From a checkpoint of a small sound classifier: 3.71M parameters, muon at rate 0.023.
Rows from block 3, named by matrix and row number. Rows with one number belong to one attention dimension. Each number is 500 + 25 x the weight over its row's rms, rounded and kept within 0 to 999. All counts start at 0. Numbers have three digits each. After the name is the row's rms in percent of the matrix's.
# q: cross-attention query (model.blocks.3.cross_attn.q.weight, 256x256), inputs 86-171
# k: cross-attention key (model.blocks.3.cross_attn.k.weight, 256x256), inputs 86-171
q.48 098:513469544493541456491481458533506524494483494478513530484469515449436490494485491493496512516491490456509514525512474502515491513483541500506469464509506498493467535464491511498490512501512467475490486451487536523490483456532486480498496499474501481482457475
k.48 102:525492497499539513484480476525479557517510473491510479483525488522517523549509480494526487488550493451498496497522523514525553496542492535505501470519476502515505452506478486523484449523465504540510464561560515503528499527522447488441475489533483511559491499
q.49 104:545473490519465482496490458490517471466472488516488511493472524495495488479475491530514571463494512491456539493468520519572527498440511500489472508490495513489508515477542456506462527534581476505473499494462509510496486505527491494509489472510475510548518492
k.49 093:500482531432485523536524490476479515460508497464488469508503547540488516501508461463524527524516459449519489537467460463519520583481536541545516515477537525502445503507532533502514511476531452508525489499490460493488470495516526469505467487494492496513542466
q.50 098:494500538494476468512511561493456530512474438465509504550490471508492533478474508506488482500548495515542519513485501512515487478475479529521510480510464529504449453480526523471476462487476537514464517553469468525525501479485465483510534536446497500482483534
k.50 095:520483505471516504492455528512524499491507487485496489537530510527518481475515532429454519514492541533543512491486551503496490478472507485470472496454479451483519474486514493482540581469481535538481469526535484571474555515489518483500482500526488531500492513
q.51 097:457520493475488473487482524498519527501517470527463514474477503509534540502479455454500513547521508545488538494500508514484489455460524481520493513506489465461475536466532547493489534502500494511486505486531528506540503520503493499448519522498512503498463500
k.51 096:485530483468493507506511501490515536504520523549528486479510502489518485499503507518500488538466459551503446538493489562514479510493486515517501536470470466510477514539459442539517475532503487534476509466489509529500519510526484510508524513485492493530442477
q.52 100:476496489475487449462519483507481498486456493481494485520497494493465514462511512496501486504523504520469570516436531483516483523482546500538483470480489506521531508504507513517523509495482480514498508524514551439476483542464506548520472553476480507514499495
k.52 101:520486472499486482511465474523480510463447483511525454538518499500486523499539493526507514519518534507511500512517525512506516492500525526537489527526492531524486476454495467536494478519476502543476479493531498508511547491527550499520483538466526504500482522
q.53 101:483487518539468550516494517492501465498542507509505507464514498526510506508480482480542435519476447506498476454478491526508544499470461521497480532505524527428468518487485533493529496502498475523520481490510534458527538528534462541492489540469526456506543493
k.53 102:516488452471474491510533497492508482485511541484541477525510482492564534497515467486508465455466484488512541485518460505490465485502487516492518480524498501473497506534514508488530533454484496537550534493501514475443533467513520511489502500481538509506516539
q.54 098:456499467557512477504463531476524518501434451492468524472465437500516517524493493468522484522491496502516532531515467439485467485540507477494476525463528501524489488522484513490515467517471478532482526496526541512518499523537512476512514505500503513523509523
k.54 094:469488492532484500477479486470508468534471471488505530510498516540519496507527494534506522481498505511524494469563452541507522499466455511498491504565502531489500528506515476500488529519486491440491513523500499526431522474446529519503483474511478494499491516
q.55 099:469512480478494520513495501511495491485482517500520501535531506505499474505477487463493510524462486486518504467487516511509503536482516456492519509485464499468510475466508533471468489479532477487495457524546489509461512489512530442493499555461535497569486497
k.55 099:518509508517516551471524511551513533464478485450502499491493449454479517484501503500532504490530524523450499493497481479490531488525511521500495484526490501490539470471481486467518510522475459507525496489502493495494481552502533505484487495536533460528500525
q.56 100:524456468490494494488480517483524480493492516500483487518490468490454511509469494518468509512519508481482499523533544516537552532509489510454505491521516489455522463530505488463506488484466524457508472498500529499446522511490490490482456508492517498458469535
k.56 098:471484552486448477512524487504558541494528511481477511487491490529502481509503538509463518532492477484501505485467462517490543454473475507517491494482510503510514502458498539503501537524496526499513518486449529521513514497533497508541529512502452510499483465
q.57 096:512474511506450491509467501522495476480463550477526511512552530484488502489499480469484538485475486487462506491504529461462524467490502514514525481502535485512535498481506447538501544502458526534482473494498504514507478492507496494472485471486518525496509528
k.57 106:519490540495485529469511492493532501483531504517491549516477481494510490456490469559556498530512508471478482547518536517471504555513510512551533517494519444493498544491474494494509510508501488521464501477513490474501491542492520547493498511488551523513537448
q.58 094:489534471511481453516501504527470493539556495497526484483477523503512484533466462454497512488482501469532528481528488502452508476490493498476488495511536512506531503543519511461460463545497514464512444499518510484513521501525520525543482526491457533493524486
k.58 097:487514470502491515462508506509483497471516467517476518523479543495514519519457489496486469491526527473495490517492517509481542540492496510488490427457469509471493509507516502482557450473510522483540518510482475528518515458489468482485542500491533498497496479
q.59 098:561467502492440516487445553476465524489508510484454491454491523434489470506541528479511455529555482491508489519483522490491544486468473478483538477508525490503493552513520482502494525488486507510490482521526521506491521488521466503486515478482484519446477493
k.59 102:494495534512565479490492497530432501507520500556492487489505491497537496524481486487510465516530505524461470510459490467505469476495530486487483541488449516512470501496518535501447484492483478501457540516469490556524518487514497528560520495529518521532515486
q.60 097:506516506459495514490516505484489527490483515519467464471513497515482489476472560451480501514517485556527462475507549517489516495477470517469527471536535502510488492513479507525498463516511501481510510492509535523482498492461505479487505518508447506508497493
k.60 099:481513471509496485515497536510503479492509519496491529523490503558524532516459465504534506565530498499497445500481501506480475508448483447476484504511471517501523551498481494496486518505529506517522466487496536517487499490510507479439508528543497510498464526
q.61 099:484498524524493508483523527486512513489461499462515457535482504476499476493493526537476524459506525529519519516485527512475549497525486522465536492521489496537518477536516459522456498495510491520515473545514532530487490540490540534503502503477502478490527507
k.61 100:480469518467435507486516515478492469477511559529521562486490489472460463534515500493524527560466482455478479519504462526508484471510547519467507502497471472536493465494492491507496479522468482492480574506509525517528489504448497501490521516512526489537520461
q.62 099:548508484455554473519519527480510448521454499498530513507478518480495497504542501520512481484456482477504509493503509523526503487516525453506551423478518497529540507491560481471509480492466475520471529435515512449480510503455474482482497566476498480516466465
k.62 101:488470525525467485511464522517489508526511521441495507519546484546528481533518514568458438518500504543546482493450516505511466533500529531514494526524486543473514526522506481529473529492557491489495441512496510490537482522441528498497507559552494544535479539
q.63 098:507490526452498497493500467469439505504510498510488490490496488501516489508498502530460510488472511486479467507483471492517476492462538473524509485509546543481481502467542486463493484529501526435492515515510487465498526503455526519524490494503473525488499507
k.63 105:557476478480489481533491499528527465528548500508486462546535520496479503498500541441523533514511526483493486501463516530487464527518521543494521507492493515523446523484525531509492511515499464504454537501512544502465463532449504526522505518478471540457526479
q.64 104:520500482434492499518481468455509482513525519470504493470461527505444507501514514492489485496492528507503511482484471502503510530495475446538530468510519475465508496495452509526510518487512493513460537502478528469456463505519512476487472495464468510501504414
k.64 103:498544493474526532486522534488512493518509471535515485485516513510506484480483514513505447515497471478491515439494467535479494455520501484491532515487490487478511480504529524489468543500490481504479466483472502526490524495522497512521498507466524511499476494
q.65 098:532532489500504486487481507486523525507514487492475482453541512485458529513458509523520522517499554469488516507507532480501500479483537486490484519468533527503489503504500497479517524571506508465520495547515543493510470470499537514494476513518478511499533503
k.65 101:485511570495519477522522509463511495504478481495467508518520519479539525523510553545505519493527473507493491515508552511514522520521516530517533456546550526501472558514510519466502489484495484517444498504511518506481498491523452477519513505512533510476540491
q.66 100:520497453484497519504524546506442502481517517486506542477466505510466462503511520522491444481499493537458496509468486496479492542537503461477504481480487491556450447534501522522458536477492495496493469510510510470494496492538458479477479507507517524490516510
k.66 103:522446457510497489507452483514514512516501436477506502553495448472502472505489458515492500491489503507471495505504526460503496449467526494473535479480519511517492519476456489544472480492507493509501516508514509499526463464490473529526472451498539492526509508
q.67 105:501473505537454505538525494469520530485503505477506474495485539521463492470476513436485492534505517473491474494515468474509508543492508497439521554478505481491490512477474506508521504513533479494466447487489500494503508532499483446463493515467477480522505504
k.67 098:537517501451501500490510506502492514510500480484482532497517483489568537512517525470499494486498482506515520520487487475507536464469483485464485472527498492530486508547474501509483501496449503500516524503474527491453453477494503492473528510485473451519507508
q.68 101:487481500478483513504500484518522540482472486504472530494495475469522508539482467497478509519481511474524540537491544499477507503486481488538529493491469471511555505509528504512509526532537506562505506501507451497513475546522471503459504481495498515476549477
k.68 104:527455494472493516517515491541533511497530487502541476520517498508515476498493510461504493489505523493501510502497520517526521507485542535492478505542519462484495526496495466512436507496511532457526510482495498510466510459512525449450487502454510516520477479
q.69 113:509512509484518506538513494509496453503523517514481532497556532531553486496519453508530504539479476483492511520469523478466501490513508478504458511505480481478492546523500494525509517562484533517532498486481476516498476500550478547506505493475485536481470548
k.69 100:465478459531526511505504554516491515530532496516495529518495490474534497526506438499507491476480516503498495502471542479491516461494513495541501469500486489482480481513480505532532533467497487499530541504523510508478503494506465563514538489527475481549455485
q.70 099:545531487469454469528478510509552451497515467532484497522477561507531494498496518527514502505545522532467483483439499486462517478511510469511502474470518480539484508495516486504529480554506498489486501532502431491462523476530503502490542491480500501546476489
k.70 099:505504533542529530488502478492516487487510497476522517505493509503457479518462443514503482523517521508514500571521515477501508503518500505508505492505502505524530506499496521537469495530482521549500535520517505481497468510492529472454528525497513509508455468
q.71 103:499477462502555486475482547507505537523494494479495484520450467489522551500542547519491493483537553507501545508489500533480524463499503460485535477522521496539470488560495470487500463476476510464494499511555532475549510527488510501520510494506493508517486536
k.71 104:482502457539489518485512473498532491507497518520519482518489504486538479495492513516486504444436456513546477505505496503508528550529539551540544526477566515513516507493487507471495520491512500511512516517526477494497476518477490494536445504486488529486489546
q.72 100:487477506510515439518507491536474497517527509448476507516530493517492537474496494495491523500459503449467472504475469476527475514547520494506516470506434489514514503508481466504501471500510514521467509490518488471528489474502523495511493453530460466504504505
k.72 102:474510510510451510488469509507482469494523471459507505460488487498542508524489518511509531483510490503543509489456497483515482483504491498532502529473473489518485480473551521489504483488536533470499523490478476485527524522444491524501510509453546510501503524
q.73 094:487444509454502509506483514454502482521493503509518546506495513507497491528533483524531537500524542477480499519508524538506523490481540486486510452512539510515481506475482508510506497501514551504543521487452459480522499531490510536490552460522470502462543448
k.73 101:518520461515449483499490517536527528502523467465474466451503513467480493486558505514482530487483516537473486490534491536494513523536466486508453502513483492542515476495510537466525535530472506485511483485485513495440511502513509523490484476510487485492527505
q.74 100:487521525462481464520526504525525463464533465489496538518500556499501518467493516455486523531479483523488485511525498545473504486500466517461479470524501519516500538534547474510536507471471503510501457490490541535494511465558490486533482515495506520510494531
k.74 101:504491499505539452490535485478489497504517502492461498495477496526494480492507510515529543476498521498520536507510494509527490491452477450495525493493496473461509471514509517512510544472526495424492485514550447491507501502504495498508474520506480517527475510
q.75 100:505525503495526503486486517522519456491517503521486519468491508498520493540489502477529530501553507468458524504514508503479443511492480492495507519534482523511534529511500495530506486520505491504479454511490532529476528563476546485508513476493469497495483447
k.75 105:491519525468516476493503535493449527497450497519510499499540529506527519521528529499492537502485516557498489525499486546526470459539467505488513489521466521510475492529520525522505441480470495515508493537466540493531503462545508517477499487529488506525514552
q.76 096:533506471531538528487516534503492504539493526497547541475512445476497524519459471491526494509476474519509470493463463503549511483506472510528494497505432528528488499457512535510495494493466490456452528475534528455515531505523524473519489488511472523515499537
k.76 097:476506529459542517533494518529464468516494506484482501449521505496528466504470498525526494523491517485460533467481488516507464491512474473472508511503493457511554479512496513501496486484469473453517550515499543521478504493542513457511483479464496477478472470
q.77 102:512428521501487505498522488451462499483485498471500487506514539496539475534501532504444475518516467519515496487470476513541519526487505482514564511490461509529568494514508535527518493493486476498531460513549522459493567514534525520478491510499473485515519531
k.77 110:516516527480462506510471461480504526487501520524477512484520489519484510505501512515539505523510503489519478507526518489499518501516536554518527525529509534494482500482493515500498479459511542491503488519492499502465455500500472494495480505487516504478506460
q.78 106:503510517466495511524510495527542530493506493471529529511545525520486465523528504513490523475474505475509493483492471474468487479544510492508487445440506486485533519470485490493537472551495486536449516512536433477509491458484527482493498510489500497513513494
k.78 108:496538506508515490515473511467529465480520497477481504494511478509494504445489485495504504479518512508518515515502474496499511502448494501479469534492534526489485513481507508548529490503503526492495484523493476496512479492495520504494502531496492480533513466
q.79 097:503500472488484519487523528504530472533507517520480541504518512536486544469507490496488487481539486485528474497454480503483490538555488493460480471536516506485507464492467481487462546464506506485499466498522498519529485454507471440497518526497457497530475523
k.79 099:504542455535505508503472488506468465510473536513442506534507497447491570528501475467506493484520485490464447492501505522511455478475506502509490478537462517548519495458508504525510530533529472512501496472535472469506492506445506441465562511484479535534529523
q.80 091:499530526536476446499532526507467491495485495477482499500508530498495474512486475496538518542495540463536521475505498505464520460512533459484505514530511451511501497489573481518513560515511482533484448507529478489519565539503485500516501478500534495480486504
k.80 100:487526509452510469502496506490462521513495500465526479499519507535543529516512526490472506530502517550495524474497523521502526477539472450509507522493499465479518506525512449517490469485496487466498494485519482462479521511482493502495507491528457509479450461
q.81 098:471509519524526497513514529482476457535512504505499482483528487496506483513504508485475542532478519506526499462515440432475486507504479491490521495464472471510488438516499504493534509497487510479502502488547469530478497527517526520552551484486549468509489446
k.81 089:487492523529522448523494505484477496473557483508520515513459454474541501460480470481467510525501508501512551516523502495516496501521476483452480506454459453479517488489530510497559480482501541518441493469494510529509516497557500501507470459513540533499459517
q.82 095:492511467506492505537539528539484493564478513529513490542517499448512506486475489464481467517500481493513493531501521452505470512506502467491518548529505461513464520488461489496486495518501499518477481475457545511516459518522530468509474497490496498501495501
k.82 104:448470449501484481481583461577439489522461497516456564513572554492515474500496508515489469531524503481485479509506486505521527462470507523458513464543525504498473430507483478499514517479492494452472485468512502478494525460492528483520519484489452488492528458
q.83 096:469473507495477527500519541444490488530484472538506486505482473552495476510507507491537513531499494514484531468507493455513448502544513506457533516485490519452501491498544483504485480539502485493478516507510530476531524508473494481500535563475469521537482477
k.83 093:505537513505459508501463480493458504468481485518492475527528470506530528488503489537464462488498480459473487494506519513501498507490521497475528492563474514485493489478503492521476543473490480505548513501461536498445494498511504464508537524529528510487491452
q.84 102:490499500502526528516493497472452499542478511581489493486481553466486528498464467534517509513532497517511468500511493545550472512537475520483506480495498518480498520504505545486540490471541535522481525476519490550502499495464489502477502510482491495529530509
k.84 102:519506500527483497489483507530505484469529470500455488491495498538514491486539507535457501499516495491456494497535484533494470506499548504509479540467522506500549488434440505514470492513534478473488491478462479475538455492484516532481502479513498505507485478
q.85 096:526505463547516506503462477484473530482447507506545510476519475498500495534552520510504520531487517498480508509522489458466461508488544470497453498504484533484495472512506464511527504483550520518558513510477483500489500517448453509450436521505535500489476478
k.85 097:467533507497515517458487519480484553484503459496526489472480465514512456539468450447488456490490515541478506473537513519466514516441505509465473493504472522456488456503465502479490476539522475502511499507509524451504500507453505493498498480518473532509522546
q.86 099:501530449475535437515485486535505506523545511516505537476487477540543541542495461499542539467483483497424495490508460496501483500485524492497484482458472506510481532523499484477506472514523533525451540499513474516490467458503482478513526473483504506508487481
k.86 096:468483503546510482523529515513475541550480492545528485530449522501536503525522520493509489474514531503498482542501513510504477531480547505492511500493487480533497502476544473483478538524512474518476515494520506488520513489497484470506470487498454505517486472
q.87 113:495498498509491545508503499523492522499457515502535505531475534505512517482526505474495493504525514531445495442524494488486485483479500506491470491485522522504501470512532483508487499481523526492529509562513468544527517451482487548520462527556491473505480471
k.87 096:486498508509491497470457501491489479508493482504485508542488508521505476508475497488500496508544516481484489503534534485483484497487499494493485442487522473482518502518487500491542486470487541489486519488489511499506547506500542491474506444505499530476543493
q.88 096:552475518488498488497520504530535461519507495488483476490545501515497525515526512447472509504443458485498499465527502540543516480493504465549531495495521471451518509468503485503487494490516508513506485500450500496477497510528466552500521488492534517515516541
k.88 104:472548538488478504525482512541463437493520500486475510490522503514507518490529455553535513490481513550528545519494542495491496531509542526527508521514524534494553495526521538504504527448476485505485503514510490513458531509517427449511483485478520482517491528
q.89 101:517482496501494492510503497496454451493476472453558476523506489536470480486490501525480511501484533501499471526481505492468548474531452426485490480507490450473518523505499471501503464487486507495486519502482504485499537501520498514441458486504468537491512470
k.89 112:492490487516507433451478540472460532518480493535482489479489489467477545499513484500539513539494506503485515526503545507488515520484511529496534478511524483484542502512522507521543475481477483496507536508474517477474518522514494474468494507520493473491520462
q.90 107:499492525472501550473512481467538550487528501478504461515533476500479489485522544525494471513554494491519493473494497497507533508488510460530495524467517471485481495503520486510509525484480504467467466523495499508500480459514494523508512458528490489494475509
k.90 104:532467504479506540475494501517523511499521469542479489489462550466534506506470505496492490542515486491521513527527478536490491522477513541491490464477510533487492530486524498469491472512509495518469528480495515441512503483468461550545484501512536493449517477
q.91 101:497522551502500535530463511489491505436496464508499518510521494488487520564498517505501469481519480474504500522459482521495514500483516528531463488477504481493468503477508461449553517516525528489467505510503467509448490532522524571490512489470537467484502518
k.91 094:522491522468514486535468507547482526497480499500497488524490459498502522554522529511494485486501537484478515478468491486473494510462515525433489495527526512473470506520501547538461506524492463507489488550515508530496473473460509484513492521550501517455548518
q.92 118:503520519472516524459531521530515475527517502539538513516476505479492542474525467538481499509492497464526466494530473481473504492478521495501504488507491511483467550450546512446524494492504497535505480479526468520533540441506472512521533459490559496487543476
k.92 099:525500481484488538540519498502514492499515514518472516539495531482462543485498534497485502464515489509504497492502496531515508473471526522466524506494502512487526504531512497493489491440478504503573517466495524485534570484513439525515509483474523488485510515
q.93 095:465518486530469529492468474504463494506502494511504484495499520456532508445530505490491462537528481483524494500515498523482475466495514481512531458451495486503520481465546496544507487474451514487549541535467470478463473491466492523552553476520533527496521524
k.93 105:492554524485495475476466499498474478530471522529467483489529505538500466463472499499475541537504495494476467576505499524477498531493539522504503494525524478515509529548470475534535504462497519470507540508500479445479476527517487469476500498497522514496468461
q.94 104:509498484495495505543531457537480500516507502507492505508518500478492477514526494497519466526505471469532528479530432468494520514500489491516456486515507485491479518482506493501488527550484557502524502537472511502516497495502494523477489515510538498481468480
k.94 102:500511519494503533523533482469473524516526506468489499463463482491493507551543504524521510571488504505478523413499504526501511502497523516491499498510512488507502487475496529436455475493500484507469519512479499523463539480553516517502499504528466513484529502
q.95 098:477516527536496532543515512507509525508466502545492470514468507495495490546464506501526501504494466535494511522520457521499459474481479483467488516461521436512496516494489537484474509519519481508542480407485532517509527500505503484519517488518474507526523475
k.95 098:454545527470462452502460517524517427514492488500540497503515504531540485463465486426478471487463494519519524520515512465515484500505505517517471496508461502476490471484541443471496475534520503472497490458525514462459494484506473486485528521504491445470490491
q.96 103:531518521524536501498440502484507502555504457489468473491544493482481504507472522463490458509503477492489475454517507518526523560494471537513537555485487522464515508543466504516540499531526513451528491529533539498517487489474518529501541541514489534484486490
k.96 105:542525518502531519536492496521516512520498488511479459501512502524535489481541489503478485463542450531493462524470471510512504476542484509483557507431476483526518519550535540487514496535481488459495436501503537477475506501500496493451480511479488472460508522
q.97 101:495558468493524472510566507509486505488488515484499486524504541508533528476497501513508502460472529493463459514507483492497495486436516525444480534529570494498482524477527493491531508506455509510495513508515509513471576515509506488523503475501528512507523481
k.97 095:502487480525504487512486443446523502515495485484481474579523474501516459513479520508534482498521567502467503539510495483532521489510514467493500524516480493513464453511488500514521551495512505508569529492546529504498463504499522498488500463488517575510534486
q.98 108:472491526506435512513476441474520500491497519483494500531512506501524477508504537501495465457523501518505458502528486480457525535470495488485523503527502486483520470473484508534459538429542510504462489500483506505549511501461571516522495478503524413505492515
k.98 101:481500501494501507514513518517493477540524498491500498507509529481515468508472507468502494509463531514508532530534571490497510531553498512539454542483499528534540504494533524488519541501531502509500513490547494533468476483481472534479498470517546476493485511
q.99 098:550531509500503545549508512504470493491517503544518486564487468536473494521529503536532504474492461513509509503481458523500460536509496486483527450470456500429479502443502492517510512529529531503513505474526528510496468519488495514498485478491486483533492491
k.99 102:471503478489503511501503462486447503518553498489518492505498491526508532477489519422507457492463513488513501505497491481511489527497506499519476480507531506544550502492486482483508481445517512495470508516558456522455526472488542503523519513518493543469510487
q.100 104:517496504502556494507531523482467478516492508500532501489511537493487485482515519481493516480478457490476518492505564511513504502524491474517501497515500469508509440484460460511491511519491487513504510453520516507511485431486464495479540472484473536484479490
k.100 097:497489521503535500544483518501497483500510479514461462481486488574503502515500531539489524460470494535505504547507561515513528522472497503524491512460487485512492438494478454472492476498466471511525509451496475542475471512465503481512507491471510468485507501
q.101 095:515493488503505530478519476510498513512496508525554510543463493518514467505474493485487524484487497511449515484516459491539479499499526526473474506509497506495537526569443501510504477423485478467478539520486504510516538518460498477494494514494485522484555498
k.101 099:502522495483475505485479526467536504529505472508505484495515506497475506505476530518493490531464494460493454492497481482538562527475518447471525503517507515505495528469513491481460500477516530507468513497468509506464521503470489454499466484538524491479474522
q.102 101:495500507482476513532466512502512520436549552488477537490489511531488516488534505483539534524477512470496506542488473495539527486508483467488529494501526508518513509523501497503470514544519485497556459485485489492484466510517532462506482502497483526539512491
k.102 095:533519518529481472502499514472533483521499444493479525554533508520518464514468507471542504521542512484472451520493503480485492484515508547562550523518489499499491469486489477482499530505480445483502521489496499550487514473494469475509504495501548514475526530
q.103 094:513509497504472486521503473524531488523489560523540502509511478532474450473462505477515538505505492538491484499483500536484474519551485534502541505492516527484492470467511477530483499534530492488485486465455547531498536485484504489511491512511463456470445464
k.103 097:470514457530476483507536463489533521508556505511486502540464510511502520510498465539480522490484496460512463504474526519495491525511553535532543560479572506507512556497470512480431539526492499472530478552520475516478495512499491504498514487500501487489453472
q.104 096:480484529445501505485517464489486539495456499486505516459460465513524529500498493486504525492462493496478487493541471496485478455494525483501507535510513516508499487484485513517458483544502522509537521509488526489509569506516452497515483503492496458529484483
k.104 100:513554527510501465481437543467526480455491492495455520519490499517490506514501554454518518492481495489497449494473517504521488501507496467495531506480506465532537513545521522525448497437494486485538503494538489483486519500508508455500511525469503505485499502
q.105 104:504449478521519515509502470502486511544528479515534497455582453499518537502499539499507483443498525535553463463491523483505513550492481491523464485517510533490462502541477481528558494536480485502481456473493458462478509483463516478517469487512510529488516482
k.105 094:505527508490483572487524510509497496488522507474482453509498510486470494528507487539483466497532533509511506502498504481477442490502496512492521474477479515573533536491542484498451518555539452484507491507472501477497544477469540500474486522469459463544510535
q.106 092:478452531510496508570507504506516485507483503494516505524472514502478472511459486476485508469467474502512543486482489512503477509470480520544493503511500540496476547471507543514501528520477497508494490524512536533500471478466513498532487508517490498526506473
k.106 091:481502515503477489484445508476496493482514457518487499490502507525540473443494514493497528533491440512503509479470510511512480497492512477484500515522503508494461469499525533500564487540504493523535514456511501541469500470490516494500507520544507501533460584
q.107 103:501449464491459455487546501507514533502490495516526504516511535459520499475527519488507499489507496480501496503529509474498481520504471497510528471455542515492546467464515543505494523518478502520499493507515487461465511474476491522473516441543521462488480513
k.107 106:483469463475515480513485462484492464519524455507484497497494425482500569494470503464484490496519513497500513491502484510540531495487479464491567470490473513474514509546433470472511485467534510515502511462524499518514493488484505493470526485530482524515532522
q.108 100:487483493491493514487528517484515476498517487523511531460517510482521523546545506455542462524527502489478528492504463491484526440477471527492489498539492505506500536508505501481480480510520465473505520495522472462477482497510480516514504492484465492480513482
k.108 096:464512501548510461465504482493494537478536496526497512497488503489538486516538470483475465495465505468529511477484478497480492552504489517514526518525499504502537496488528491504500513498495480505495471503519516517465516460475491488518455508465463522432480495
q.109 094:502492492479533480480510484494474502509494486487466485488538465549497519455485516512489504509503478506519534493505487524496453457504488512498521507450512494539477475519474444514553501505547490522460498504521468500538532470524518544458490472515516517484517537
k.109 101:490546505521479454497548556537520531496468449527519467531521506476486501528504470476483505485484537471504488459527498499518542491492497454458507513486441521510525469497477507510494512478515535455538521532504498526443533506500514486508516489542484508473507462
q.110 104:477530501467537485524502495537495515499510521505495454495488515510506498524455483517519519474530461435449491491546491517490510527475492490498478518518492557482524488482484502475453481478519505446509512514500502491463513546530481491532501552542530498510512506
k.110 095:485514485454497494466474499509514491517500491512479468501490480518558498534477506545466488491512535480493507531491473510528464512507493509485495510479474504528522488552515473533536504505515486545486504513489529513494508497470467520536501529505508466530482479
q.111 103:466497504525487551497520471532476508465545503468493531503483485477501503483466504520481516450511492506473453452487512494498489491497428515486534468502483453478512496500579535471499547500490509545493531512464495508493488493517500489487499520519505500531471518
k.111 097:529502525500494517507469479528507487501465464517497483475527490497483516493487519494486489540511484487457510495513507479499573510504542569490503550502540495504452466459516501498495488474519475517462514509505486512560520470499505514481525519451484475502437495
q.112 100:542514496532504479497447509466527437484495494479533513455537507516491515543534491475494523500476464496466492498485472503502501491482483466491505519513526476484495486503501487426496502483538524511523509542502523512476461521553498526502530441512456471533504499
k.112 098:485492515553501500514498472482519519476523502472549496516502491519524483492505465534485537512482517534553519532503504482471456494510478499496483557461502490543515525505481518527501497507510487490523519463476528481535526503491510484503493496512495469495496528
q.113 099:482497526496505512495515478514509513535467492480501527494506533529440481480505509473538472494503507507507492481486500500419526574504458468509467483533512520518510483457521491484482474470508508533506499511453554502534488511460488490479498498513538479508483538
k.113 098:494473478501483504515459451505514536498502499488480499528500533477507533507469494474539478498490513537525512487501527480525539472504525505484491549485496492491459478479487525476518519554568548533484532492519538517518534513497517470517482539519480485515497503
q.114 099:512441494476476497498469530508525506487509528518498520506544515501532426452487455521510521443469447528496516492491526495493526527478479499503554510487481464511495470483505498526497526499460503471531494510495511487525499468519469493449499548584502521515479476
k.114 098:527490469511532534511455539522448491500523526475487477490497519463471514458502490500455496501508478534441501517475518496519498518518509550530489502484502543509543545576526524546573529484529481488461512455503457506499503453495514524494509533482517521547501460
q.115 103:484491465491459500515442446499487494468530492474480511471553508483495490511478455526492524501506482489488497552456505501547501534504468511509461513483516516499458499465529489513444473492489516486497482492490498488513492496514507495446533496522487523488471502
k.115 094:507464487499491527498519485444544500506498515481487497500465527510510514494498482496505492500542511492483461478466519522507434497506481499494463510491477513494481503476475507461444537499477476491505544473502470463488534489489473509437504485502516485515490462
q.116 095:511490463548456533447463479499476508521491498541512532462515541498502496457446521492534454465503500515445490471506475500462508540518500488499467535496499526500518524516502544478540495509477532501532457504453523497484489471507489507502476536506496521517510495
k.116 106:482507485442486506490498508487497462511490531494510482508502506497468539446503471544572536504514515514550544508523495462494540532491475525520532477502454491521452540529478506508487528466499476484510468504468476514529478509492473578521502505525495492516529454
q.117 102:456468500519460515483485525527509471543530481502533522508533504535505546491473548477509445518497453475506502486492497476510504510501527499525501522475455497529516498485493469511475511498489499511489443516514499514533500470478449462510492481485491527542564513
k.117 098:512490547472525492476560426460470477505526525473499502497524461492541524473531503481459465513514499490457496542509474548481513449519472483480531501464470532498489478542534484507500546485507486526496509549531518514481515507492526468500504509504495490517503510
q.118 101:520477485534513485502550517517454563503480472504544536487475526497489489491474471495553479533483531507506497476507475475543549549503478471510481491484521505487506504483562528508530488522521499516487531479542526523486499470521471449489493557451493480553494508
k.118 101:489480526491479499486543511533547536507495522493515540502525520495537504529531483493486519552497530544485500511508511490507452508487544472527477507532483547478491556539560516486506459496478524523448494523512528499512514485491507494486478498509541499512491528
q.119 099:505468461512516461513552478486486525511467514523507461477545503465512535513504508505489506496501498497544524474474539539494510498499512491502444470476467516528494518505508491525462515510534528477530501522518511533542501524526525483481484511515489548526504512
k.119 099:518477492494513482477494518488490535512522524521478501447521499534507532493514461493501479494468512529496461517476528463515553488445536484498486492439507526510499533492485525536456488504531505501507477518477457496490549513511469506549545494513497549511479517
q.120 097:527489486494463512486506539464527518531512543552497477513544518471497530472511502543513483492517509458442472522474520540492495519513534477535500493501524530487505519463543485517493540507512489536522505507501482466562452520462489509535487476455485488513481492
k.120 100:472523494531507435511465531481513490476498508448487532485481488489471530520481485523484519514547479494514507520515502516519504482512519506497508529492513453510500480529454533496488450472503439540524502481511478494437521506494522516479509499442518483495515492
q.121 099:498482490524523488476468528511483517546473494479503498540511518507525502505482537526498495504499488491469477472479455474473546538481512526487533534496450454527541460459485524485537496485470470481527496498497543498518474480523522485483461486495506520463463498
k.121 102:537490508494531501538493479504508485521481494494542509479520449482481498518463492509507490505460481525503496503494483506501542479546480472490546509484544441535511524544483502496499465522489480502486510494478441467478499472516537520506521496518500534488508522
q.122 106:497516500500530465487488473521443519518461490504484456474513509502479466444492496501514497496487526497542483498515491516452474518488536457452502528506529507492484485491496482521502527515452510476467508517497515481488512509516486534506490466531549488542505543
k.122 107:508522511498488500507517526526534466532487490483475492547526510526517495446525506516520476461528489501509494514483486501465476494457489510425457501525479488466493436481519532506522572510507488531537467502506459485510469535526495528547506476512539456465506497